config = dict(
    encoder_arch='vit',
    model='masked spectrogram model',
    dataset='synthesised imitations of 52 everyday sounds, one a clip',
    train_examples=39062,
    n_mels=64,
    hop_length=160,
    input='log_mel',
    win_length=400,
    method='mae',
    mask_ratio=0.6,
    loss='mse',
    encoder_norm='rmsnorm',
    encoder_norm_position='pre',
    encoder_activation='gelu_tanh',
    encoder_head_dim=64,
    encoder_fused_qkv=True,
    encoder_bias='all',
    encoder_qk_norm=False,
    encoder_parallel_block=False,
    encoder_moe='top_k',
    encoder_num_experts=16,
    encoder_moe_every=1,
    encoder_expert_mlp_ratio=1,
    encoder_experts_per_token=2,
    encoder_shared_expert=False,
    encoder_patch_size=[8, 16],
    encoder_layers=8,
    encoder_width=192,
    encoder_positions='learned',
    decoder_width=256,
    norm_pix_loss=True,
    decoder_layers=2,
    residual_init='scaled_by_depth',
    optimizer='soap',
    beta2=0.99,
    lr=0.0021,
    beta1=0.95,
    shampoo_beta=0.95,
    eps=1e-08,
    precondition_frequency=50,
    max_precond_dim=1536,
    one_sided=False,
    adamw_lr_other_params=0.00089,
    steps=14500,
    batch_size=256,
    epochs=95.0,
    lr_schedule='cosine',
    final_lr_fraction=0.01,
    warmup_steps=1450,
    weight_decay=0.4,
    adamw_weight_decay_other_params=0.01,
)
Rows from expert 3 of block 6 of the encoder, named by matrix and row number. Rows with one number belong to one neuron. Each number is 128 + 24 x the weight over its row's rms, rounded and kept within 0 to 255. All counts start at 0. After the name is the row's rms in percent of the matrix's.
# up: expert up (encoder.blocks.6.mlp.up, 16x192x192), inputs 48-95
# down: expert down (encoder.blocks.6.mlp.down, 16x192x192, transposed), outputs 48-95
up.53 089 [124 146 115 123 153 107 122 104 117 104  85 112 148 147 129 130 107 166 150 139 110 113 161 104 115 121 128 138 113 119 159 186 116 157 113 134 139 172 159 158 154  93  88 122 111 171 127 138]
up.54 079 [128 162 123 132 115 112  92 130 147 146 162 146  91 144 111  99 118 142  94 101 156 110 136 111 160  98 184 149 112 111 120 141 161 111 117 149 117 138 137 170 186 145 114 123 107 163 136 159]
up.55 107 [130 150 117 126 102  83 102 110 147  96 112 108 136 112 134 132 148 150 144 133  94 128 101 125  63 151 131 159 105 111 133 140 131 134 134 142 137 149 113 131 137 109 166  89 118  84 153 195]
up.56 094 [ 94 122 137 113 161 140  82 126 147 136 117  56 149 133 135 128 111 113 136 116  98 109 159 121 117 135 137 126 118 140  93 146 125  93 159 102 114 130 140 166 144 108 158 161 113  93 109 143]
up.57 104 [125 126 116 119 119 121 141  94 143 157 118 160 127 133 124 130  83 107 115 156 114 125 105 133 135 142  94 107 122 166 175 134 128 150 146 153 169  94  99 118 134 149 163 142 123 136 143 107]
up.58 093 [117 149 133 143 137  94  91  97 133 118 154 146 163 145 168 130 155 139 104  96 124 103 143  92 137 112 103 146 127 103 151 136 137 153 117 125 124 127 135 135 128 130 155 144 143 183 119 152]
up.59 094 [140 168 134 146 135 141 167  81  77 137 137 128 145 121 148 138 144 126  62 135 135  79 160 128 102 105 146 123  95  92  83 154 115 166 159 146 127 130 146 123 107 125  93 111 105 148 145 136]
up.60 123 [166 147 103 167 135 136 136 144 141 123  92 139 140 131 157 158  71 146 143 141 152 103 134 121 141 118 134 105 119 130  90 122 174 115 148 150 103 159 168  46 127  89 115 138 110 109 115 144]
up.61 102 [158 124  91 102 109 178  99 104  98 155 109 143 143 135 109 123 131 123 104  99 131 146 113 158 104 115  73  98 114 109 101 150 138 145 122  78 135  85 142 116 137 139 147 143 136 114 149 130]
up.62 102 [152 132 126 167 125 185 119 139 163 127 117 112  70 144 115 138  93 125 121 156 100 131 122  92 128 151 180 125 100 129  90  71  95  77  99 117 166 117  98 154 138 161  99 159 114 143 119 128]
up.63 095 [ 56 130 117 105  58 123  92 150 125 137 121 140 128 182 125 123 128 104  84  93 139 144 108 115 156 194 103 145 114  98 117 133 104 146  84 116 127 151 118 151  96 130 165 119 112 166 172 129]
up.64 103 [117 118  69 126 106 144 157 125  98 137 107 118 127 152 109 155 123 101 146 127 157 126 118 131 137 188 115 172 138 137 154 140 140  98  89 149  95  82 139 134 130 160 147 110  97 166 139 136]
up.65 105 [111 114 134 163 107 126 126 126 185 122 165 130 132 145 147 123 108 142 125 137 112 182 111 128 168 129 125 155 167 106 102 146 175  56 151 163 157  99 147  83 124 113 115 140 161 137 118 108]
up.66 092 [110 110 124 138 128 104 105 126 136 106 107 135  96 126 135 156 142  84 154  95 110 116 148 119 118 148 121 107 127 158 100 125 127 136 147 116 127 158 123 118 167 141 143 113 114 139 126 157]
up.67 089 [124 167 114 156 147 127  93 129 127 132 140  74 144 128 111 126 106 123 108 122 115 130 114 133 100 116  99 154  93  95 153 119 113 128 122 108 142 107 132 143 179 128 128 157 143 126 127 132]
up.68 096 [166 147 137  98 163 135 115 134 126  99 101 154 133 170 153 110  99 106 121 174 136 102 155 108 145 102 121 144 126 155 124 121  91 105  95 150 120  94 169 116 142 120 145  95 156 136 156 185]
up.69 085 [142 174 158 122 139 114 125 126 141 122 131 132 139 142 194 147 131 152 154 104 120 147 167 159 144  96 126  96 136  99 154 146 114 119 107 148 121 128 140 119 173 170 141 187 130 134 128 134]
up.70 095 [144 121 132 107 165 129 122  81 138 122 148 120 119 125 138 114 110 104 107 154 141 119 120 149 107 140 128  69  95 161 136 112 135 115 157 142 132 102 122 129 102 125 112 133 132 136 148 137]
up.71 095 [108 118 104 178 115 170  94 141 107 107 150 116 100 113  96 122  89  98 128 116 114 107 123 124  89 101 117  79 138 135 138 134 145 126 147 109 132 113 103 132  89  96  98 102 135 135 110 153]
up.72 105 [160  95 144 133 151 108 152 117 140 114 134 122  89 117 156 142  74 159 168 145 156 124  91 107 127 120 142 125  88 121 133 165 175  96 128 120  97  98 137 135 104 137  99 100 143 110 118 137]
up.73 103 [152 133 124 146 116 146 108 189 122 119 115 125 112 137 110 121 154 104 138 127 159  97 120  99 116 139 179 115 102 135  94 105 156 143 195 144 106 110  93 120 108 173 147 124 135  98 129  95]
up.74 105 [125 204 107  81 148 126  48 102 128 110 149 115 148 139 120 135 108 164 161 124 116 127  67 156 128  98 146 103  83 128 167 152 163 122 136 118 117 129 112 113 139 109 128 118 129 127 168 116]
up.75 102 [120 143 129 143 111 140 154 137 137 146 111 164 153  85 153 100 157 134 146 143 108 177 123 187 161 122 162 114 142 119 100 127 117 105 110 144 126 104 145 147 116 113 133 126 118 136 130  92]
up.76 105 [182 109 109  86 145 175 125 117 121  98 132 156 100 142 118 110  92 152 130 147 122 130 110 142 105 152 108 131 126 100 144 108 138 136 125  99  82 155  93 141  96 120 110 117 132 159 162 166]
up.77 090 [130 103 118 150 164 110 162 103 146 134 117  93 106  89 152 147 115 158 103  95 109 135 149 114 148 132  88 129 157 156 137 165  96 103 133 102 129 138  83 146  95 128 143 119 127 125 108 184]
up.78 096 [147 119 156  97 109 114 151 116 131  95 113 114 127 126 164 126 144 123 179 123 147 137 108 156 144 130 158 112  98 140 146 164 163 143 131 147 159 113 136 148 116  97  97 114 118 149 145 142]
up.79 105 [136 135 123 117 125 160  89 135  94 126 105 130 157  98 154 126 143 139 108 169 170 126  81 127 143 160 149 149 116 152  96 151 151 146 130 126 121 176 137 120 116 141 114 165  92 144 154 133]
up.80 114 [132 125 151 107 116 134 193 155 123 106 135 126 109 112 118 103 109 137 113  96 138 121 127 132  96  95 123 109 128 110 181 127 130 155 136 155  92 122 134 116 134 105 154 144 116  94 101 138]
up.81 112 [162 111 164 108 144 153 133 140 102 135 134 123 145 138 141 130 115 123 143  88  95 113 179 112 107 139 164  85 134  80  86 107 113 149 146 135 139 128 116 137 128 131 142  96 162  74 143  93]
up.82 090 [158 155 112 112 155 143  88  80 125 143 100 146 111 118 140 134 109 110 112 150 159 140 139 153 108 101 100 148 120 150 148  99  91 139 109 104 109 158 148 166  79 135 109 154 116 130 148  86]
up.83 097 [129 108 172 134  85  89 157 116 137 130 135 143 123 140 129 164 165 143 130 156  76 127 122 122 118 141 137 157 132 149  98 132 120 148 144 127 124 131 133 157 141 137 110 140 142 166 106 101]
up.84 094 [136 108 135 116 165  99  73 141 161 135 117 152 130 191 131 138 121 124 117 143 134 107 166 135 102 156 179 123 127 146 140 137 122 140 146 167 156 103 153 125 169 134 113 122 161 117 134 131]
up.85 090 [139 129 116 125 115 100 143 129 158  92  95 138 103 146 132 151 135 163 130 117 148 132 153 116 200 132 127 154 138 103 131 103 151 134 134 132 117 116 101 118 163 108 152 118 124 126 136 123]
up.86 089 [111  97 153 159 139 143 149 119 143  61  93 153 144 110 128 144 137 114 139  99 116 128 124 130 195 135 109 117 116 155 118 115 114 122 161 102 140 112 133  97 106 135 123 128 126 114 117  86]
up.87 097 [157 142 109 148 136 137  80 104 122 100 135 107 117 132  90 119 120 132 160 144 103 113 139 130 101 112 142 148  89 136 129 140 173 105 126 171 128 113  96 131 140 116 101 141 143 127 130 105]
up.88 100 [143 159 136 136 144 150 114 122 108 138 122 150  72 103 109 108 130 114 140  95 117 117 162 149  94 159 166 128 129 107 109  84  90  95 133 128 135 114 134 136 179 132 138 124  84 109 163 102]
up.89 106 [111 104 131 153 100 157 118 129 166 113 167 135 127 130 160 131 174 102 156 156  90 132 138  93 159 101 115 105 130 170 114 126 145 143 110 132 112 165 111 135 118 148 131 134 105 139 129  93]
up.90 099 [143 178 103 157 115 128 147 118 137 104 110 150 198 130 155  99  99 109 159 100 157 125 136 161 125 121 133 102 104 136  97 115 109 112 118  94 119 102 119 131 123 135 110 103 122  92 141 173]
up.91 098 [145  84 123 150 107 128 140 123 153 124 127 115 138 133 168 139 119  96 134 119 115 111 130 149 110 100  99 172 131 108 152 147 158 128 117 142 121 146 107 148 143 159 146 141 173 164 129  78]
up.92 102 [123 132 103 134 118 129  66 167 110 127 165 134 112 127 114 158 118 137 121 141  79 146 176 150 199  93 169 129 126 133 100 135 133 162 100 131 146 128  77 145  62 112 152 139 153 144 127 134]
up.93 096 [122  87 113 120 150 140 116 112  92 139 125  92 121 144 117  80  76 116 102  91 177 132 158 126 144 102  85 153 128  77 154 167 119 138  74 117 138 150 102  92 122 129 146 154 129 137 114 114]
up.94 090 [132 131  92 104 108 151 152 139  82 165 136 176 152 164 163 109 138 142 158 182 107 147 152 114 126 119  79 124 150 107 107 108 136 128  95 137 181 136 120 132 108  90 138 135 121 165 146  98]
up.95 101 [114 157 130 116 127 104  91 160 108 143 105 127 129 144 120 157 143 146 174 156 116 188 124 130 167 157 104 116 123 138 126 158 154 126 129 103 170 116 153 136 114 158 172 114 102  98 146 144]
up.96 098 [126  65 183 128 136 104 130 136 156 128 143 114 148 135 168 104 161 119 126 100 151 123 113 152 110 123 158 127 101 104 141 120 100 157 147 110 120 134 133 113 108 138 139 126 107 137 110 173]
up.97 110 [158 142  98 137 141 125 129 146  98 151 125 148 121 147 109 147 150 144 106 110 106 119 127 129 116  94 143  77 115 124 112 129 133 102 135 116 117 129 151 181 148 123 159 116 111 121 158 137]
up.98 108 [123 113 147 167 122 119  88 136 114 125  98 102 139 119 196 104 155 112 115 171 145  92 172  84 116 119 108 156 139 140 112 154 140 114  88 110 134 166 129 151 121 157 145 105 172 137  87 148]
up.99 094 [105 126 110 128 147 107 133 129 131  97 139 111  72 163 121 143 148 109 140 143 138 132 117 115 121 107 135 130  96 130 118 139 117 100 150 146 121 128 117 121 148 120 118 175 154 174 157 108]
up.100 094 [150  89 161 124  96 102  69 135 133 119 106 138 134 161 161 121 112  88 170 115 120 118 136 150 133 202 142 142 134 101 114 137 125 134 147 141 111 105 108 142 135  86 141  86 138 120 100 156]
up.101 089 [196 172 155 167 113 114 123 116  99 130 126 126 151 151 116 130  91 156 179 151 143 132  69  89 119 159  94 169  99 139 103  87 137 138 137 118 146 130 149 151 158 143 128 116 148 132 126  96]
up.102 105 [140  85 132 136 158 143 105 113 130 128 157  78  82 110 163 102 134 114 143  94 133 143 129 131 157 158 146 157 141 134 141 157 194 113 103 123 125 102 118 132 147 145 142 119 133 133 155  94]
up.103 101 [145 155  99 171 123 167 127 124  96 131 127 129 191 134 134 135 109 167 149 122 134 130 111 119 158 143 143 124  96 154 110 150 142 109 108 136 131 107 145 136 180 127 113  94 132  74 142 131]
up.104 089 [145 112 122  79 162 119 115 118 116 103 114  94 155 164 166 146 101 134 159 138 134 166 138 102  92 126  92 111 115 176 147 170 103 125 137 155 132 116 113 102 126 129 133 127 154 136 142  89]
up.105 119 [154 122 117  99 139 129 125  84 154 134 183 131 142 152 152 156 112 152 107 129 156 147 115 102 184 156 128 113 146 136 100 106 163 149 154 124 103 179 181 130 139 123  99  89 155 120  94 143]
up.106 098 [133 128 101 150  96 159 164 141 136 132  76 142 127 126  97 154 123 151 125 162 103  95 149  88 123 147  95  98 131  76 146 145 141 116 125 175 110  99  92 170 137 114 107 132 172 142 140 116]
up.107 086 [151 118 146 102 172 135 162  93 110  99 114 151 102 109  97 134 148 129  93 140 103 127 124 145 114  69 123 143 167 127 123  80 151 174  77 103 169 101 141 165 160 152 125 122 152 131 153 125]
up.108 103 [ 93 118 127 138 148 149 138 102 107 127 137 154 142 136 120  97 134 184 119  97 129 157 155 140 167 141 158 117 120 137  91 105 141 119 167 126 126 153 172 110  73  82 108 112 119 100 167  99]
up.109 092 [108 113 132 116  95 147 132 119 127 136 134 128 106 139 131 130 112  94 149 125 147 104  98 181 129 146 116 147 151 131 133 103 130 128 127 167 184 104 101 102 134 130 134 147 107 124 178 133]
up.110 106 [141 101 124 136 132 158 116 145 131 132 112 112 126 149 143 154 156 129 126 101 138 118 137 107 134 112 100  60  65 143 160  97  90 108 144 113 115 130 119 100 151 171 100 152 116 110 116  99]
up.111 092 [134 167 104 152 110 169 111 117 111  98 132  89 130  66 114 146 134 125 141 127 120 102 146 141 135 110 129 143 140  92 156 111 131 136 130 141 147 175 152 129 125 138 171 152 149 138 108 138]
up.112 106 [139 134 133 137 134 117 118 119 178 111 130 130 145  79 111 123 149 136 105 177  63 112 166  65 165 109 135 142 136 129 132 134 107 145 115 116 160 107 121 156 161 129 116 148 143 132 136 138]
up.113 113 [121  85 154 162 159 132 111 168 127 110 142 104 156 147 150 161 105 110  81 116 156 148 153 103 145 137 128 158  99 114 119  84 141 168 114  98 163 108 144 112 158  83  99 117 140 108 153 158]
up.114 094 [115 103 155 134 125 187 124 147 153 102 174 101 124 120 131 129 156 136 125 111 144 197 150 130  96 130 144 118 113 134 177 108  87 130 128 124 111 117 125 176 120 144 115 124 149 105 109  74]
up.115 103 [151 102 111  94 137 136 141 115 139 157 165 111 138 120 147 100 114 138  88 152  88 120 178 135 159 101 123 160 121 112 109 116 160 123 152 136 103 127 110 138 106 128 103 112 123 128 136 123]
up.116 111 [109 121 137 142 130 154 135 105  86 116 139  79  96 179 131 104 158 163 109  53 120 113 117 105 142 170 143 100 130  88 124 133 136 147 119 148 150 144 123 118 146 130 129 168 105  90 172 127]
up.117 097 [117 119 171 113 157 171 109 122  86 148 117 183 124  67 175 134  96 152 128  95 116 134 109 127  94 163  90 173 142  86 120 135 137 130 126 112 165 135 126 141 161 143 113 144 124 162 110 112]
down.53 091 [154  77 104 107 141 128 122 120 106 155 103 125 118 133 116 164 127 116 151 122 118 154 158 145 129 126 143  88 133 140 143 140 166 103 112 130 132 149 144 119 136 165  71 126 141 154 148 113]
down.54 081 [105 105 102 126  90 129 136 109 132 113 164 152 136  97 132 119 160 121 118 118 143 145 127 163 114 121 113 144 156 142 120 138 133 112 100 140 125 143  96 120  65 134 135 112 132 111 131 122]
down.55 105 [117 112 128 125 131 130 121 147 109  78 140 147 101 125 139 112 117 132 128 113 159  92 159 147 134 157 161 121 101 111 126 101 102 113 150 150 162  86 105 110 108 112 155  98  96 118 109 115]
down.56 096 [142 121  91 125 106 143 151 148 135 145 128 111  80 102  96 140 122 133 160 117 144 154 132 132 127 113 106 115 112 145 125  69 149 144 103 101 151  99 127 116 138 194 140 157 121 114 134 132]
down.57 106 [116 154 180 105 101  58 147 159 116 165 128 143 137 102 134 131 155 118 140 124 151 135 111 118 102 113 159 140 141 100 132 104 175 121 100 112 130 140 130 137 157 112 132 165 146 152 143  88]
down.58 088 [131  72 120 141 121 121 147 107 161 121 103 131 131  93 131 126 149 154 112 164 122 147 131 183 142 131 107 101 142 128 125 147 117 149 129 116 125  92 133  94 139 124 119  97 115 134 166 129]
down.59 096 [135  46 128 131  97 101 111 146 150 161 144 128 130  96 103 123 152 100 198 114 152 140 152 101 129 143 153 125 119 179 127 115 125 131 142 153 122  97  89 158 139 187 145  95 124 119 159 109]
down.60 136 [165 156 134  97 108 136 127 119 126 159 112 114 144 145 114 111 122 133 130 164 134 127 109 128  84 139 131 148 122 147  99  86 100 131 102 156 128 147 153 134 150 172 144  89 108 174 128 113]
down.61 097 [116 138  95 147 150 122 121 122 128 132 154 132 102 129  83 112 166 159 160 135 116 129 164 141 127 112 128 134 123 148  92 178 127 136 133 156  76 165 121 146  62 118  94 111 130 154 132 155]
down.62 101 [105 106  85 148 143  80 121 115  91 140 145 129 123  91 112 144 142  56 115 135 169 162 106 143 108  86 133  97 136 140 141 134 132 150 138 106  78 120 118 124 161 115 111  68 121 130 113 117]
down.63 094 [142 135 173 122 100  82 130 102 140 120 146 142 101 122  94 175 134 163 151 113 101 136 172 130 151  97 136 111 163 160  70 113 116 112 135 131 161 136 121 142 142 175 142 172  83  97 144 118]
down.64 105 [140  90 157 146 135  91 124  78 110 134 146  88 123 130 124 106 114 123 112 110 133 103 126  79 124 114 137 115 128 147 122 107 154 131 129 122 115 129 126 114 153 142 158 119 126 145 149 140]
down.65 103 [115 142 122 150  89 117 140 129 100 136 122 171 113  85 125 121 142 143  96 152 131 165 149  98 130 149 126 137 116 111 136 116 132 140 107 118 141 180 114 115 144 115 141 127  83  96  79 158]
down.66 091 [145  72 139  75 133 106 117 147 156 153 117 184 144 145 143 124 162 160 112 135 176 128  98 117 125 119 102 148 141  80 150 114  75 130 127 145 113 143 154 134 139 134 132  93 142 159 109 100]
down.67 091 [163 100 107 115 111 103 152  94 137 156 137 161 105 100  84 158 147 135 122 155 102 100  97 116 125 156 152 142 127 118  96 126 138 134 177 141 149 154 108  67  88 142 137 153 151 106  96 127]
down.68 098 [152  93 145 146  80  92 174 118 174 122 125 157 148 118 111 149 113  96 114 156 160 137 155 113 129 135 160  71 123 155 111 108 173 134 154 134 143 124 113 130 176 162 116 141 152 144 102 136]
down.69 085 [125 133  95 147 148 150  97 140 133 146  92  93 195 164 143 139 121 141 111 130 112 139  96  98 137 160 131 127 178 144 129 159 154 155 115 123 193 147 112 106 150  92 119  63 101 142 107 122]
down.70 097 [129 114 119 187 118 114 167 139 161 152 117  88 169 104  98 110  75 138 145 126 147 137 168 112 134  55 106 163 133  98 115 110 131 143 121 124 150 113 122 106 144 139 122 127  86 164 118 114]
down.71 100 [129 122 136 143 133 142 163 135 180 109 123 141 128 150 111 129 150 154 110 115 104 141 144  71 116 149 167 141 166 116  97 138 102 121 152 116 129 136 132 128 143 138 109 116 141 100 130 119]
down.72 103 [129 137 130 112 126 115 168 130 138 138 166 165 132 123  85 136 119 123  85 136 115 115 151 150 149 138 109 128 171 103 135 115 121 123 122 129 104 119 127 127 140 125 152 132 177 114 108 134]
down.73 110 [138  84 132 153 133 116 122 156  82 143 120 132  89 139 170 143 118 160 140 101 130 115 120 122 122 132 162 132 102 136 119 146 131 124 138  79 113 166 122 153 111 143 134 139 170 123 100 144]
down.74 104 [121  87 102 130  91 162 153 155 167 129 148 136 129  67  71 116 177 136 112 152 136 126 133 134 172 170 161 132 110  93 117 126  71 125 103 134 133 148 163 102 121 151 136 132 113 111 153 137]
down.75 100 [154 128 162 114 150 166 106  81  90 132 111 104 134 101 111 128 116 130 128 138 143 149  98 134 128 105 116 113  82 144 128 136 129 111 140 148 135 131 116  98 136 191 141 116  97 122 138 146]
down.76 112 [107 104 151 115 147 110 148 168 153  96 125 151 106 125 122 156 167 152 137  86  91 154 125 152 127 142 142 124 130 104 143 121 146 107 124 106 123 121 122 118 154 131 144 116 141 170 131 136]
down.77 084 [ 76 173 149 177 153 121 120 148  84  99 131 148 136 138  99 107  98 121 148 160 164 137  99 123  89 122 147 119 154 113 123  87 121 118 169 118 122 117 108 100 138 126 134 143 148 100 104 153]
down.78 097 [133 115 146 111 170 152 150 129 131 177 130 131 162 113 169 143 123 167 125 132  88 134 147 127 161 125 110 143 121 156 111  75 126  85 126 118 114 140 145 137 175 141 132 150 162 162 129 169]
down.79 099 [125 120  60 104 152 113 146  82 130 147 134 150 121 118 109 153 154 117 153 107 145 130 166 152 151 121 126  96 116  96 152 129 123 113 125 124 143  96 186 168 130 146 101  88 120 145 156 134]
down.80 114 [132 108 118 160  95 142 129 112 147 136  91 175 113 141 120 137 161 164 113 109 109 155 163 128 121 107 146 149 165 124 106 120 123  99  78  97 152 127 133  92 136 159  84  91 138 146 144 105]
down.81 109 [153 160  99  99 124 154 143  94 184 138 110 187  97 114  98 105 128 164 100 127  96 107 152 146 168  85 164 105 149 170 134 142 104 121  77 153 143  77 135 160 111 165 115  57 147 153 107 183]
down.82 088 [118 157 124 157 107 111 166 150 129 138 136 101 169  88 132 100 168 149 130 187  93 102 117 137 127 101 125 129 112 127 108 175 145 140 132 131  97  99 158 127 160 126 123 132 114 134 122 136]
down.83 091 [112 132 130 181 130 156 136 154 105 106 112 137 111 108 134 113 157 136 118 115 135 128 140 146 154 172 161 124 162  92 108  94 158 175 137 150 143  90 127 114 139 150 153 129 163 144 132  90]
down.84 098 [112 108 123 110 136 115 121 101 161 145 139 150 135 154 130 176 104 130 140 139 115 137 164 120 120  92 132 125 131  95 141 179 148 111 106 116 108 143  94 130 132 167 136  66 111 111 112 137]
down.85 099 [163 119 140 121  66 157 104 122 159 128 103 144 140 148 148 144 102 108 114 123 151 151 149  93 106 148 114  98 125 159 128  64 131 132 122 126 141 116 136 106 108 135  89  99 114 130 141 132]
down.86 090 [119 140 120 106 182 153 143 172 125 132 165 134 117 135 104 126 119 161 113 123 113 127 141 113 117 141 134 132 153 143 145 123  89 163 120 204 186 134 111 106 118 131 147 119 160 124 114 108]
down.87 101 [150 124  85 132 108 136 128 175 111 117 139 130 160 181 142 104 151 110 102 129 139 120 137 150 147 131 189 119 136 148  87 128 122 119 148 128 152 108 111 133 136 135 157 109 108 142 102 113]
down.88 092 [113 104 180 125 119 159 127 138  95 151 104 124 174 148 125 109 160 149  95 115 151 155  99 110 139 109 131 125 130 120 102 142 150 122 123 158 159 122 146 109  83 123 135 138 151  92  77 145]
down.89 102 [145 112  78 113 164 132 139  80 110  75 115 124 131 151 130 128 124  91 133  78 124 101  99 147 160 102 107 134 125 141 133 101 146 155 136 154 135 151 127  93 117 144 108 124 112  87 175 101]
down.90 103 [114 137 153 130 174 143 119 211 124 115  98 122 138  82 104 154 107 130 162 102 138  81  91 129 163 114 105 145 102 156 119 109 131 152 153 102 142 175 107 149 116 132 121 163 138 131  79 146]
down.91 108 [157 143 175 136 141 149  91 164  99 122  91 118 145  91 121 111 137 141 120 102 165 106 127 140 145  92 134 146 133  84 172 151 147 114 129 112 123 141 131  83 123  90 170 137 133 113 110 112]
down.92 100 [167 127  88 148 103 154 158 117 119 128 155 125 113 110 132 124 152 109 146 109 141 124 168  97 117 122  85 118 121 173  98  72 131 115 142 109 145 118 164 138 158 145 131  98 130 132  89 116]
down.93 101 [104 141  99 122 110  95 128 170 149 125 110 135  86 135 114 107 156 108 118 158 155 107 114 189 108  91 131 123 136 133 115 118 149 140 133 142 157 110 123 113 146 126 100 147 146 132 124 113]
down.94 087 [127 159 117 183 132 129 115 145 146 152 113 132 125  82 113 113 144 147 142 110 106 139 144 104 152 146 111 123 137 159  79 158 115 134 143 115 139 156 186 137 105 163 108 150 106 144 115 118]
down.95 094 [156 111 120 118 122 116 165 139 123 142 150 129 135 156 167 160 150 167 121 174 161  95 152 142 102 140 135 143 133 135 106  87 169 149 112 154 113 158 125  94 169 124 110 144 169 118 120 141]
down.96 090 [ 84 118  79 121  88 126 128  72 139 158 151  80 151 140 129 133 140 123 130 124 152  99 143 141 128 152  86 142 181 110 155  97  98 123 119  92 139 117  85 116 129 165  94 104 169 131 130 129]
down.97 097 [118 117  91 145 104 160 112 118 129 136  91 149 127 108 153 115 151 139 126 201 134 147 141 113  81 159 108 180 126 169 143 145 123 110  88 150  82 113 145 125  74 107 108 170 167 136 117 149]
down.98 104 [117  93 164 165 104 146 119 144 111 116 124 111 149  89  92 132 133  94 148 104 118  93 114 159 124 155  93 125 136 142 113 128 169 141 138 151 123 148  97 104 122  79 118 135 128 159  58 109]
down.99 095 [188  99 135 153  91 136  94 137 148 133 113 119 167 111 115 159 160 160 131 153 136  80 103 153 128 133 151 141 121 166 141 133 122 137 123 127 144 127 148 135  88 143 142 127 137 150 160 105]
down.100 084 [126 170 108 145 150 125 163 143 116 111 118 116 109 144 118 129 142 139  97 136 153 138  70 120 126  88 142 152 131 160 114 126 133 122 147 124 145 118 160 183 168 155 162  99 134 128 133 155]
down.101 097 [115 122 135  82 140 147 116 137 136 113 111 133 164 140 103 138 120 124 111 125 113 165 159 197 111 128 139 123 133 128 148 170 143 170 105 110 138  79 130 114 109 124 160 150 133 133 172 132]
down.102 116 [120 164 149 137 128 154 177 162 132 102 134  93 141 115 115  98 106 132 124 138 112 108 131  87 136 155  96  94 158 140 156 138 118 171 128 159 146 192 120 161 148 124 155 127 137 136  89 162]
down.103 097 [114  99 142 133 119 139 142 124 156 149  95 115  54 126 141  88 157 127 119 200 192 113 136 109 124  80 130  86 138 165 132 122 105 151 146 136 141 142 143 124 140 142 122 152 106 121  94 131]
down.104 091 [143 156 184 122 132 126 118  73 123 156  76 123 155  93  99 120 117 169 130 171  84 105  85  84 153 133 150 146  77 137  84 121 112 147 167 144 120 134 155 143 132 101 114 146 150 143 152 102]
down.105 120 [ 91  80 141 154 104 132 113 124 124 128  93 116 129 145 153 133 125 136 162 138 151 166 148 147  70 156  77 141  83 119 118 124  74 107 124 136 111  84 126 157 156 143 176 132 126 140 150 169]
down.106 101 [132 127  87 173 165 104 115  92  89 189 113  64 117 162 108 103 134 133  94 112  98 151  93 147 136 122 156 142 106 152 125 151 104 137 123  71 129 157 148 144 103 139 106 145 116 142 122 123]
down.107 086 [ 81 114  86 171  94 118 120 119 131 182  91 135 156 127 105 135 108 141  98 116 134 150 128  88 153 171 141 129 118 104 146 161  94 126 135 110 118 119 120  98  93 120 127 143 118 141  86 112]
down.108 102 [138 131 149 142 119 126 147 145 126 109 155 105 101 111  96 145 156 163 129 155 118 158 110 124 142 143 158  97 120 134 100 127 137 132 127 120 124  95  97 138 150 147 140 123 176 156 162 135]
down.109 093 [113 127 113 118 145 118  98 145 129 144 127 139 153 145  99 126 159 131 129 157 160 158 141  97 147 114 102 115 142  97 115 115 117  62 168 102 112 171 126 124 141 196 119 145 158 161  97 132]
down.110 103 [110 108  96 129 119 184 124 125 131 149 116 118 138 128 113 132 116 166 101 156 141 161 170 168 127 120 104 157 162  95 125 114 179 152 131 143 166  98 168 136 113 142 111  86 122 139  98 130]
down.111 088 [167 109 129 107 128  79 120 130 135 168 105 150 140 134 111 122 113  91 124 155 137 125 153 144 126 153 137 134 108 154 113 142 135  78 102 135 128 114 112 114 142 113 138  97 168 122 130 129]
down.112 101 [116 106 108 131 124 135 126 127 123 165 126 133 141 161 159 130 106 143 113  85 100 133 107 140 120 100  89 120 160 127 106 167 112 110 141  98 141 166 122 106 130 155 125 118 105 153 106 127]
down.113 111 [173 105 117 147 128 136 157 136  99 159 110  98 144 108 138 160 131 114 140 135 165 120 128 101 127 138 150 140  96 116 128 103 133 130 118 162 148 147 162 174 149 102 116 109 116 136 154 115]
down.114 104 [141  67  96 133 130 150 160 127 121 122 133 149 167 106 119 164 125 137 141  89 101 105 124 171 143 148  47 159 120 125 130 155 135 157 119 143 115 117 177  79 139 135 153  91 139  99 146 142]
down.115 108 [130  77 126 162 116 138 146  96 149 117 131 151 102 107 167 178 137 123 113 125 209 101 108 111 110 138 174 117 123 115 104 121 140 140 117  91 134 132 144 110  96 134 153 134 145 174 111 163]
down.116 101 [115 121 143 132 150 154 126 131 152 152 131 170 156 133 102 128 109 125  84 126  92 136 111 176 136 127 145 146 159 145 143  89 134 148 141 135 119  87 139  67 104 104 151 106  92 134  84 130]
down.117 095 [103 115  99 105 103  65 158 146 154 135 147 124 120 163 116 101 141 159 161 145 128 132 106 136 133 126 156 104  87 153 131 152 135 136 114 128 111 171 162 101  98 108 144 154 113 157 166 128]